Weights of a small sound classifier: width 160.
Rows from block 2 of a small sound classifier, named by matrix and row number. Rows with one number belong to one neuron. Each number is 128 + 32 x the weight over its row's rms, rounded and kept within 0 to 255. All counts start at 0. Numbers have three digits each.
After each neuron's rows are labels from the 100 clips, of 14976, where the neuron reaches its highest value: "top examples" is what is common among them. Only what is clearly more common there than usual is listed. The data: strings of digits, spoken by a formant synthesiser in many voices. In brackets: how many of the 100.
# fc1: first MLP up (model.blocks.2.ff1.fc1.weight, 640x160), inputs 0-53
# fc2: first MLP down (model.blocks.2.ff1.fc2.weight, 160x640, transposed), outputs 0-53

fc1.623:146120134137133138117089092191130134104142145111125150115137167144152123099108106146087073127113115107129156114065133142089140125169140179129115211172126153087125
fc2.623:092083151152059109152147160087136146158167117102120161103100133131081115144148095149149111110114113117078158094134179140144094185163152141180140135177125089148157
top examples: clipping (50); last digit: seven (26)

fc1.111:121092164137165132132148051154142151124118117141173142164083136053098059106168154139102139159102124122105108195168127042126116125134113167140106121098117136162124
fc2.111:192095120132119128095088107162146080110098140083122132134147140166128100127176084070135147171109172097127207098136118136084148096147071125142123075102146138109107
top examples: number of digits: 1 (59); clipping (45); last digit: seven (32); first digit: seven (31)

fc1.350:093073158136096173153154089201116157088112167083217088154140149127113115173118203090110171158128130160141116169132180159111131153095162015157121160091095126144123
fc2.350:145113081125174142091149156193152128167130149126128125092156115128191136156096091117121149135178065140088094177101151159093131176132128110153136209154059159105121
top examples: reverberation (71); voice: child-like voice (51); first digit: seven (33); clipping (26)

fc1.264:130132095091115114081097129147121072149137140154085190170174139107168099085109126164164153091114146116131147129117077091150080111149108109137092091080146105121110
fc2.264:128166138066181170133165109137098145095120129096104096102098084152128103146111125148105137133123145158142140140096089124149161061110119164082107099158255116143153
top examples: rumble (58); number of digits: 1 (51); pink noise (33)

fc1.629:123096129118123159148177135221146096078128161150193133142138153174114120069110219095162109109143128132133123185109133123104134139128214074135127157135133183178175
fc2.629:110137089138235160081157127172134101136138143097113125102138142123176159179162148097112171201129072178135090152152137144079112111122170090157137196127108124128120
top examples: "seven" (64); first digit: seven (51); last digit: seven (43)

fc1.383:114165101099123129108120186145131038107168103148121152175120116139140102084141132141183117102141151133119120145099085124134118100119159131142158080130148130117132
fc2.383:133128158104148158154138068155086154114148132097126128115073101123084125139113146089124133108127105149135166123156138053121110088086151191074128117161193029141161
top examples: whispered (34); first digit: eight (31)

fc1.549:092124168138146163132165041158119203072068109112230093165138151108117094159144153102131166197113141125142154089104141134159151123126100085091137127110112179069131
fc2.549:132105127108160161162115171132111168113138098095147143138183074153175113160171100144179128146151084138097105162101133102155139172096134135195134158190096134139104
top examples: reverberation (72); voice: child-like voice (51)

fc1.568:068178095067167139132122068153102138085126113110139125156210142162140144143122167164097182111124133173171117135131138148110127127118084108185149131105122104125099
fc2.568:095134116090107098162134094158145174153091124101099103108163025184091146194199097156079161124165164134157115146107109115132161140145103080125117109161178118127076
top examples: reverberation (87); "four" (63); muffled (low-pass) (45); first digit: four (28)

fc1.592:186127129110174097125091108154129155113134103093107129138131136113078145132119111105129125107157122171129053142154168118097073167082062084094137138146115127109175
fc2.592:109058162153126170129086116131187117122114124143081115128128125175093154154107149126142131099132098158150065162163116163167180063120141111082095176156113128096119
top examples: "eight" (77); voice: child-like voice (62); last digit: eight (53)

fc1.479:117113141160153120151171101165111106140132110115143069189113131137064148132103097105075123163127141142186106177130164067181125150091156104108159205158126119118089
fc2.479:124109109171181142145147134164162135193171107130097183127154106110160152075167150128151145155176056117092087131129095150127090145125199155121151148124080160129128
top examples: "seven" (66); last digit: seven (40); clipping (32)

fc1.90:104113164109120154131159063125152135090088103161128131224142131089108137148067100122119136139139124132088143172132147061134110151178102122076125177129136120165117
fc2.90:147106068165240167195131158135134110178162122146129169141121125102141126139140105163167114175126127069115071141171137149170109101133153144125126183075144171139128
top examples: "eight" (57); clipping (30)

fc1.508:124128177116092142121139121156108149116147174103187104138086134117113187176118183074097070185068157089139122178136171120141100165124174077130137200150098163122124
fc2.508:136127104153196141128158155160191140175139159106134152125147132122170160137124140122148138151143095148120124110133159113090108166131167117163158157092023160150140
top examples: reverberation (70); "seven" (59); clipping (43); last digit: seven (33)

fc1.493:082119138135141151125154129194098114081123147073149124143154127188151111099157178091110134155122120144182115147060101168088108175082146051144146172127093170136115
fc2.493:137178127140138147101157126167116156151153143113147109112153109153161112161183161142078195186128072192116122148132135141064139165120151074182153120173077114144113
top examples: "seven" (56); number of digits: 1 (51); first digit: seven (50); last digit: seven (44)

fc1.277:106108179151141157127190164184087113133100107143154090187150094101105131151083127119139136130135117123159123134147161079152103156135174143163163155122143115099078
fc2.277:137122073130237122122166178192154112205153129151126196106095112114158151130134145128147132170159083101095111135138093177161087092125188142116134158127110160148164
top examples: "seven" (68); last digit: seven (37); clipping (35)

fc1.136:148159109113143125155102115082075130156109116141087110126138114154139160184115097135114133125144102159083070114105045120192127131150100078170135093112098133137221
fc2.136:139107150171131156157110096135142196206131158109134123101186121107127099092183176097120123132161137157098166111108168138136100084174109140141148157125126127106112
top examples: quiet level (77); reverberation (62); muffled (low-pass) (40)

fc1.62:109143073129146114145187117209126172105133114126158064110110159144110106106131157138116124184146083127151108181072150103114169167131101094162143151181105232160139
fc2.62:090080119169068117161137033111115162157142095100153101114156134137078119143144100160060142130118119124128160127136133132140125129116070093158156050160109041134045
top examples: reverberation (66)

fc1.607:142144164120095152177087188146115132119127186126128143112112088156172177134145131077137115119133182105138089113109095114151115114103244096090120078142156094147178
fc2.607:125103152154140111140168116130157170167148166133131152123135185110140133121077172141167077080145082151115085106165131108136107114102151155136204208156104083165135
top examples: number of digits: 5 (41); whispered (31); first digit: eight (29)

fc1.128:106141106092196074101113080141151138122088097163155116132124153145115092131103066126158160109124193051152153137111157073178111111199031130172154162125157139134096
fc2.128:140118142121150105187147158070112137098125111116143108185137081114122126133177093183097084115114118063102103147125112169200094077108081128134072114123184145172094
top examples: "one" (55); first digit: one (25)

fc1.478:110127067102104127091082173147155091100125121147131159183114144122131114081057127107178115113110096103108131146122080108131092079140146061115084064125124107111119
fc2.478:144170118096231121146174126185107126108124152072140101143114113095098096111094074087117097169078143103128158110168134119174146067110137167082161140140207081087127
top examples: number of digits: 1 (54); rumble (44); pink noise (39); last digit: eight (30)

fc1.179:130154106141119134112117061110139168101077130129116170151146127066178121131079112131141164135133129117108142134189148107136111088220096166130135109168142145129148
fc2.179:124097142143184120167136141123145146110154163109157105106111114128082123153109125114147054039128197070143153129128150107194170129120032147099080107121228096185110
top examples: pink noise (60); muffled (low-pass) (49)

fc1.201:128088125107175140099135071132141074133138113149125119191109132111098101091082117139127126133151132110128118150118149085165067077144128180147106211108140132137101
fc2.201:132110102106213161132163138140163099178120147100103155127110109127134128130158105145168109170139177146137123141146120165209143069108150139070122153117182151119151
top examples: reverberation (72); "two" (60); number of digits: 1 (53); first digit: two (49)

fc1.98:108136107117108111092112091121133194080089185109124167099144097132146093145123148120135131156080185151109131060134085128120102114157062033107125086165117136091099
fc2.98:120186142064152130140145076106138139093165169069148083128109065115133117115179145150108090046086123166110177121110150109168158154130091126136156135188159127140092
top examples: quiet level (77); last digit: eight (27)

fc1.55:126149115141101145169131159192133089099167143064148154138145133176094158088085163091095151111157105166163088191095136150108132140104199050137146176148100189159159
fc2.55:080115096147208164105146118203117162174129165107106115112173150140139128130150193137111156182147081136151126139186139130124094167103165127099178165145057101089092
top examples: first digit: seven (37); last digit: seven (29)

fc1.81:101202101093145131147170138187101146082143103133121111143116159151139122093109145047069136163159113170129086159088091112096128179166169130131133141174126159154139
fc2.81:125145150150200137165139124161187135140094140094119123134133136166094095094208128105132171172113125138119094069207072109119107130123149135087167144087083061114100
top examples: number of digits: 1 (71); "one" (66); first digit: one (62); last digit: one (58)

fc1.130:093126209136143151130181148191100132110145148110191089155179148176116116114144176105133127165154151122168103185095143130124140185100155079128166187137104169128151
fc2.130:138109103157201181103108135202119133139127116133128154132206114129167147166160139140091147178139041134120099144116140166107092170118157087183123143161051100143103
top examples: "seven" (58); first digit: seven (48); number of digits: 1 (47); last digit: seven (40)

fc1.359:138128105091164124115115093118163119106119120167132154162057130110129102079081115187137161110120159101093122175163105043186092091150120102144124104101140074176130
fc2.359:126071127083162121171148125125123131119101125086132095165121135133077096113117075135129074129103172106135156117128112116171143088129098173085099090119232095140173
top examples: number of digits: 1 (58); clipping (35); pink noise (31); rumble (29)

fc1.324:134138055100125107097108156148151081119125129154099178163077117122196131056117145151186113079123129110079126164132066078125105123135162085124118061120146093156159
fc2.324:132135141109161147140151098125083121094123140100163092138090151121059106113099115096106134125059149132138174143143107085082132069132110136096114123158214051106145
top examples: "eight" (64); first digit: eight (48)

fc1.52:130130101113099170139157171175137128086164162115149135152135159163171137102115172091150126083113131112160136167075099106084108133109191068159153121154111181136133
fc2.52:113160135160206145118157110181102152119136168137130123099157127150179133139156144104101160146118088182117127113149145130066128150124161093129161137157094093109129
top examples: first digit: seven (45); last digit: seven (34)

fc1.9:112091154146127168164193164149145126109131170191185120181159173078140130104130169078162123136109157111107130170162121072187139116085143192128147103067120051108132
fc2.9:149156128145255090103140137173177102152157088107130169140137160115111155144167157116129130154108122081109132129143129137098121080133194137149181133143105101096144
top examples: "seven" (65); number of digits: 5 (40); clipping (29); whispered (28)

fc1.604:099125160119153150168154157201129166068122146108153111143186115176113092105196174124147125147143159148217148158060105137106133146113139057140146141157105178144144
fc2.604:143150116120103145101144087186076161094140137135124118108201086124148114154148152127099152157147080154138159113125123131101112152123132082170152131195117096133099
top examples: voice: child-like voice (53)

fc1.213:108092099114091102140117109195160114092125116132158174188136133130112134093096166097152071109121091173070108129105139122080140175151155076160127134167132120132165
fc2.213:093090104143138153127120075182130118116159140133190130094144125095106124169129142100107170158109112123125105127170132143098093094108137077122164180176098127078097
top examples: clipping (33)

fc1.484:177146157104212133110139033134159143134092112141110110114124117066198103133140116120117134154103152037083115181130118102172062109203112158071142132128158115113064
fc2.484:127126130139133106190145169087123102106102104125131147171102095116133139137136070171140061163077124102142172119100137107197157110129116133176080070120195143187148
top examples: clipping (31); muffled (low-pass) (31)

fc1.33:093107090082159138133123081194136139096172128124136106130168133086107143123124119150144129081144113138129091128180119109114113130095082157136184145156118114148137
fc2.33:134109144111077128169107119122166144164101150069169106092100110148074107170136124152102119090130159097136106100135131129128131134158063136095114099126185127166067
top examples: "five" (51); number of digits: 5 (43)

fc1.318:127156144123149158130201094198136151079112143127149128118170146135143156141127156148108093119162104128153108143088113104115146222110167131134182212142115124145125
fc2.318:146119110147107149190136155170128167151122101124133186099144105095099113150167104149074166205177116096093071139127197164141094111159140117160120102137076166153111
top examples: reverberation (66); clipping (39)

fc1.271:115097130196090123143137138186119076154101171130159123128114146126162158134134162094102123186105121136107101132189126117160093115133160116150131126125137141181137
fc2.271:155141103167218143137157123152150106181163170138097130073105187129147157091082179113149134103155095154086101147132116144121105102106154155082143191106032120141153
top examples: "seven" (59); "six" (53); last digit: seven (38); clipping (36)

fc1.6:135151087169110139115135182192125079075161190114139127155088139167190128115116168096151126139100117138167123140102106081088102153106215068167140140136117165138134
fc2.6:128177139115212166121148052185100175153149151099115114125133129114127139089122169082085188192098047146138157116149134108058127148138163131117166104167074058090143
top examples: first digit: one (25)

fc1.427:114082204158151123141114146118141109135111116180148124140159142118126102147148125190088098155149126136138101124159137141137160133090139107137170152101141119174140
fc2.427:142138166126146079067103128086166114077136093141107154084163173158116112164088131165150154118185168130131101128118179193131173094120091121098177107068099161118141
top examples: quiet level (78); voice: deep voice (51)

fc1.402:143127122113195123083149157134130066138103085153110154170076085128113136069097054171133122113155139073109109150179136069160095142124149114093137125098188091154150
fc2.402:140108089160202160170146141148117098176130127131117154164093119102113135093126109178157093123131081096107114140169114122182090073127152159072122155132180116103148
top examples: number of digits: 1 (63); "two" (60); last digit: two (53); first digit: two (50)